config.yaml
dataset: "simulated sounds of rotating machines with and without faults"
input: "log_mel"
spec_augment: false
norm: "groupnorm"
widths: [48, 48, 96, 192]
blocks_per_level: 2
scale_shift_norm: false
attention: false
init: "orthogonal"
optimizer: "adamw"
beta1: 0.95
max_steps: 20200
lr_schedule: "poly"
warmup_steps: 400
weight_decay: 0.09
Rows from block 4 of a small spectrogram flow-matching model, named by matrix and row number. Rows with one number belong to one channel. Each number is 50 + 12 x the weight over its row's rms, rounded and kept within 0 to 99. All counts start at 0. After the name is the row's rms in percent of the matrix's.
Before each channel's rows are labels from the 100 clips, of 14848 (inputs lightly noised), where the channel reaches its highest value: "responds to" is what is common among them. Only what is clearly more common there than usual is listed. The data: simulated sounds of rotating machines with and without faults.
# convs0: first 3x3 conv (model.enc.2.0.convs.0.weight, 96x96x3x3, each kernel summed), inputs 0-95
# convs1: second 3x3 conv (model.enc.2.0.convs.1.weight, 96x96x3x3, transposed, each kernel summed), outputs 0-95

responds to: fan
convs0.35 078:38 43 44 41 65 38 24 36 43 61 58 44 44 38 40 54 42 49 45 51 41 48 57 38 52 35 54 39 44 28 34 48 50 54 74 53 35 49 49 59 27 76 49 47 56 50 35 71 32 44 47 52 60 47 32 25 61 49 40 46 73 48 42 49 48 44 33 65 74 48 50 40 46 59 46 50 41 32 70 28 62 51 61 65 38 30 42 54 37 57 71 62 29 47 38 49
convs1.35 083:53 52 68 42 59 38 59 51 62 39 53 47 43 67 48 36 57 47 48 59 57 23 46 41 42 58 46 57 26 48 02 55 58 51 60 58 50 37 54 44 48 43 45 48 36 43 53 52 63 55 61 60 60 48 63 28 35 67 53 49 40 52 68 45 52 68 29 39 46 62 57 46 49 63 81 47 59 53 54 31 71 56 52 65 64 54 37 49 52 33 19 49 36 58 54 51

responds to: state: faulty; bearing knock; rattle
convs0.94 109:26 62 49 39 37 58 49 50 23 60 27 38 54 58 70 52 53 61 56 50 53 38 63 46 52 51 50 53 50 57 58 31 59 45 53 45 57 40 46 33 46 44 46 50 26 45 55 24 47 48 56 42 55 43 62 45 39 40 41 57 59 45 44 44 49 61 41 44 62 72 93 35 15 57 88 59 48 61 47 55 57 46 57 58 36 60 63 60 59 51 34 48 43 49 54 50
convs1.94 115:53 61 47 61 58 44 58 14 70 52 53 45 56 42 24 68 54 25 53 49 28 63 42 59 42 44 56 41 48 48 42 57 55 42 34 52 26 58 54 59 64 65 56 54 46 65 42 64 52 45 43 40 53 53 30 56 62 60 68 46 49 56 52 56 47 27 56 49 61 47 39 67 64 35 25 36 58 17 56 62 51 44 46 48 47 68 58 65 49 62 73 52 55 46 32 45

responds to: state: faulty; rattle; piston engine
convs0.74 099:47 61 40 56 44 39 56 51 42 38 47 48 41 43 43 60 62 59 53 40 56 30 36 35 36 49 51 49 46 66 10 34 42 50 49 61 54 26 47 45 61 46 47 50 48 45 39 28 60 32 38 36 42 69 47 45 39 34 67 51 45 34 27 45 47 35 17 59 38 37 49 61 51 35 40 51 32 45 38 29 36 65 42 33 44 50 55 48 59 47 41 76 41 46 52 64
convs1.74 098:71 41 36 36 41 45 48 60 38 43 43 45 63 93 43 47 38 32 50 73 66 47 56 54 46 62 57 57 48 28 33 49 41 54 49 54 22 30 44 43 38 31 43 54 60 49 61 55 37 72 44 36 43 47 29 53 55 50 25 45 71 63 31 56 59 39 67 45 43 32 45 44 37 37 67 41 55 39 47 51 47 49 50 66 58 53 62 47 49 56 40 41 53 35 41 51

responds to: turbine; gearbox
convs0.24 122:47 74 49 36 46 50 63 40 53 55 42 39 56 38 31 54 68 54 65 57 42 41 31 39 37 43 41 32 40 58 41 26 34 25 45 70 62 71 41 41 31 23 30 63 40 45 43 26 41 45 42 40 56 61 48 40 42 45 46 46 38 58 47 57 44 37 73 52 51 47 49 53 59 38 56 26 53 37 40 71 42 36 44 43 50 57 53 46 70 48 56 60 59 30 33 53
convs1.24 093:27 59 39 31 43 49 31 41 74 48 43 56 56 59 42 50 41 37 54 59 46 64 44 52 54 73 67 64 39 33 63 28 62 66 60 55 33 44 59 58 52 46 54 42 55 57 63 80 38 53 47 62 55 33 51 38 58 43 37 53 46 59 41 59 37 77 43 61 50 62 40 70 27 48 63 64 53 32 54 50 26 53 42 39 34 62 53 70 48 50 36 32 56 51 60 56

responds to: state: faulty; conveyor; squeal; bearing knock
convs0.66 093:49 11 44 53 42 58 47 52 41 35 52 58 54 61 54 62 37 52 41 47 52 59 47 65 59 46 27 40 53 26 47 61 54 60 59 28 32 52 55 22 59 68 53 41 43 48 54 62 63 62 58 71 66 27 56 44 55 38 61 44 56 39 39 34 46 45 50 22 41 31 43 31 54 42 46 52 59 51 48 53 32 24 46 42 42 33 40 49 37 55 56 34 39 44 62 36
convs1.66 078:47 54 60 56 46 57 53 57 32 61 55 38 54 32 47 34 28 50 39 43 53 50 62 54 45 61 59 48 39 63 61 37 47 38 67 50 42 39 61 67 77 15 27 50 64 48 58 42 53 39 44 22 49 58 59 20 46 56 65 64 47 40 61 35 43 50 52 34 28 48 64 70 62 43 62 52 47 45 41 55 70 74 51 52 47 69 47 34 45 47 42 63 54 47 47 41

responds to: fan; thin (high-pass)
convs0.40 077:48 67 58 49 54 56 66 46 50 64 56 53 39 44 50 52 42 38 65 67 34 55 41 67 58 59 62 36 56 51 59 72 57 31 58 48 44 23 83 67 52 82 68 56 46 51 57 47 46 42 55 49 58 56 46 29 69 49 54 28 56 49 46 68 57 38 30 34 65 61 40 24 49 45 59 34 36 21 48 44 39 51 59 45 60 49 57 50 48 42 49 49 53 61 37 50
convs1.40 077:52 38 43 36 48 47 38 72 69 51 30 55 57 46 41 51 39 69 40 26 62 49 69 61 52 44 44 59 53 43 53 47 56 52 54 38 45 61 48 25 55 43 43 45 39 30 48 50 56 43 66 64 45 47 62 50 31 53 57 49 41 59 48 54 49 59 61 48 42 47 50 44 46 28 63 44 66 49 28 79 32 86 64 50 51 38 28 40 54 37 31 40 44 42 18 58

responds to: fan
convs0.25 137:44 50 55 43 25 42 48 61 46 39 48 42 31 43 56 41 47 48 49 39 32 39 38 44 45 41 46 44 64 50 53 44 48 60 41 41 28 42 32 59 45 43 44 19 41 38 34 45 19 52 22 25 54 49 49 62 46 50 29 27 52 40 25 46 34 52 66 62 46 42 28 57 36 65 33 61 46 58 50 48 47 56 50 67 43 63 48 50 40 46 32 30 50 35 35 52
convs1.25 111:41 55 47 68 53 68 38 37 46 61 58 46 52 43 43 37 65 39 61 59 48 33 46 71 47 52 55 53 47 51 26 63 63 51 46 49 62 52 67 42 41 43 45 46 36 70 68 36 54 48 65 80 40 34 52 40 52 51 62 49 36 31 64 58 62 18 38 24 55 62 74 40 84 50 51 58 67 51 58 49 54 67 56 45 54 57 58 54 54 54 69 52 54 56 58 66

responds to: conveyor; bearing knock; rattle
convs0.30 098:56 36 58 56 36 50 38 64 29 44 56 60 37 50 53 62 42 44 32 42 67 60 39 57 50 40 49 49 60 32 91 45 53 33 49 38 52 45 50 49 46 61 56 48 70 60 53 62 38 35 45 50 63 37 40 51 45 49 43 24 46 53 35 27 42 59 79 31 48 32 40 68 56 51 40 52 54 40 53 68 39 35 43 47 40 55 61 49 31 67 54 23 45 37 58 46
convs1.30 105:57 60 40 49 71 56 49 61 57 45 40 38 63 35 46 49 45 41 52 84 36 43 45 42 47 57 52 48 55 46 47 57 45 33 38 68 72 45 49 49 59 47 35 27 53 51 60 28 59 41 56 43 57 60 57 26 61 53 52 72 37 54 83 41 56 31 36 32 37 72 81 44 52 48 63 47 65 51 41 38 69 62 46 49 62 44 56 65 64 41 46 56 61 50 47 44

responds to: conveyor; speed: slow
convs0.47 105:49 31 52 51 40 40 32 59 52 50 32 66 54 61 52 47 40 56 36 44 43 39 37 57 54 53 40 45 57 31 49 49 53 68 52 22 40 55 50 54 22 40 57 51 59 49 52 52 26 56 66 54 00 40 32 51 44 62 48 49 41 36 45 38 43 43 61 54 25 58 47 37 51 53 53 49 49 62 43 29 49 32 39 38 36 52 57 49 33 49 54 19 54 47 46 43
convs1.47 083:64 66 64 44 60 56 45 49 61 59 56 48 58 25 38 50 50 52 51 58 20 34 60 49 47 41 41 60 51 62 40 50 45 55 39 33 62 59 34 48 38 47 38 52 71 52 63 42 48 59 54 55 48 66 89 66 59 39 50 46 57 56 51 43 63 51 50 44 33 51 52 59 49 19 73 45 54 44 51 71 62 68 45 47 55 72 77 63 46 37 50 38 53 61 28 57

responds to: turbine
convs0.72 119:55 67 45 44 44 53 64 37 40 34 38 36 52 37 38 64 65 53 54 62 41 33 48 39 35 41 41 41 17 82 12 26 44 20 38 59 50 51 50 63 62 32 46 62 50 41 48 45 56 45 50 50 34 74 54 41 30 48 51 49 42 54 42 69 52 38 43 66 42 60 60 50 61 50 57 42 55 48 52 39 58 44 57 54 50 39 60 44 68 49 38 59 37 43 45 48
convs1.72 112:36 52 50 33 48 53 54 40 59 40 68 37 64 66 44 51 46 51 61 59 48 12 35 63 54 47 52 70 35 52 41 34 43 74 42 49 45 50 45 44 27 57 59 43 47 54 54 54 33 52 52 45 39 58 61 47 78 47 40 62 53 52 33 63 49 81 46 57 30 53 59 69 36 46 42 58 37 37 41 53 52 57 46 50 46 44 51 60 55 31 15 45 43 36 39 68

responds to: turbine
convs0.56 064:46 48 63 48 53 52 48 56 41 57 56 52 43 47 64 42 43 35 57 54 49 46 47 46 63 58 65 36 78 52 17 58 69 62 37 50 40 70 54 47 45 57 57 45 65 44 62 64 45 82 76 57 20 39 63 50 71 75 50 42 67 46 39 70 50 50 59 39 51 59 41 40 54 55 50 60 63 34 62 33 54 59 67 45 41 56 35 54 48 56 59 58 38 51 74 40
convs1.56 082:55 50 50 58 35 32 53 42 52 50 29 40 51 47 42 28 59 58 50 44 60 54 38 72 34 64 42 54 30 48 75 47 43 44 69 46 51 52 69 67 47 32 64 58 45 52 50 45 59 19 53 31 55 51 51 45 53 41 62 39 30 56 52 40 42 40 44 66 42 60 50 56 70 35 64 42 33 53 50 65 55 63 61 45 61 36 84 50 56 45 55 42 63 55 28 78

responds to: turbine
convs0.48 120:63 39 56 58 55 44 45 42 73 58 43 50 45 57 23 50 48 39 47 32 43 39 29 27 51 29 42 73 73 47 53 66 47 64 33 50 63 59 45 51 55 56 60 47 50 56 73 45 52 43 61 62 62 55 73 81 58 53 40 56 58 51 54 58 55 61 79 57 64 54 84 64 62 52 44 26 59 51 46 63 52 59 48 57 34 56 54 38 48 38 62 47 55 43 48 50
convs1.48 116:31 61 35 39 53 49 50 63 46 56 36 52 41 55 75 55 58 37 50 68 42 49 50 58 38 55 53 60 55 58 41 31 48 44 50 57 53 40 38 60 28 58 35 45 50 28 36 34 77 44 56 54 19 46 50 33 34 58 24 57 54 45 37 18 26 33 46 60 33 42 44 47 37 40 58 49 55 42 56 55 54 45 52 44 30 58 39 57 52 52 51 54 36 80 43 47

responds to: state: faulty; rattle; conveyor
convs0.15 092:46 52 56 61 50 50 58 31 51 26 44 46 55 45 59 71 37 56 46 54 51 50 30 25 48 48 44 47 60 67 56 58 41 31 37 42 66 54 45 39 46 27 60 63 64 57 63 50 37 32 53 49 45 41 44 63 44 43 55 15 36 36 69 53 55 46 78 41 53 51 47 64 66 59 57 63 56 47 44 80 51 57 51 61 58 67 65 64 44 66 34 50 71 57 39 65
convs1.15 096:48 42 23 32 70 60 55 74 44 46 59 47 44 58 36 43 41 64 55 81 46 48 46 64 58 23 58 43 37 53 59 41 49 24 48 45 77 35 46 43 48 47 58 57 35 71 54 38 62 48 56 42 43 45 65 35 42 66 60 66 62 24 48 56 41 27 64 58 28 43 55 59 60 43 39 38 50 41 54 47 59 60 43 42 49 54 45 52 42 52 71 44 59 63 62 44

responds to: state: faulty; rattle; text has "room"; bearing knock
convs0.10 076:52 56 57 34 29 48 47 52 34 39 41 43 70 55 18 28 54 49 49 44 31 44 47 54 43 55 49 26 39 55 28 65 39 35 36 42 41 72 46 44 37 52 44 40 40 53 54 50 38 41 48 47 33 25 33 41 44 49 57 39 37 45 56 58 65 22 74 54 61 63 58 37 46 52 45 41 50 47 53 45 61 53 61 58 47 58 50 32 58 60 33 16 62 41 53 52
convs1.10 103:48 58 38 34 45 61 44 66 57 55 57 74 50 39 46 45 51 53 36 68 48 40 51 50 49 33 58 74 46 61 43 30 54 62 52 29 36 42 56 59 46 53 53 53 39 59 38 53 37 43 43 27 53 64 66 36 42 55 38 71 63 80 46 50 43 42 29 62 47 31 41 58 45 48 39 29 64 46 54 55 59 69 51 52 43 33 75 66 40 49 76 41 61 58 64 68

responds to: fan; muffled (low-pass); thin (high-pass)
convs0.11 096:46 42 67 43 51 53 55 74 46 51 47 50 32 41 44 45 41 63 55 40 64 41 44 45 59 32 59 41 63 50 38 23 46 33 48 52 33 74 40 38 62 36 51 36 43 65 37 33 47 60 37 37 48 39 43 54 42 50 20 59 57 64 28 42 35 45 53 73 23 52 55 45 35 61 42 50 67 60 41 33 53 53 59 64 34 67 49 51 51 52 45 64 58 22 60 39
convs1.11 096:72 51 39 48 30 50 41 52 59 38 40 39 68 66 34 36 44 52 45 68 43 34 43 68 38 53 57 68 55 45 53 69 47 60 26 44 46 48 60 64 61 58 50 47 58 43 47 63 52 53 49 51 66 51 45 43 59 63 38 46 42 39 60 48 46 47 28 07 56 61 31 23 52 54 66 54 67 44 62 67 56 67 49 43 50 49 84 55 40 61 48 40 46 45 47 61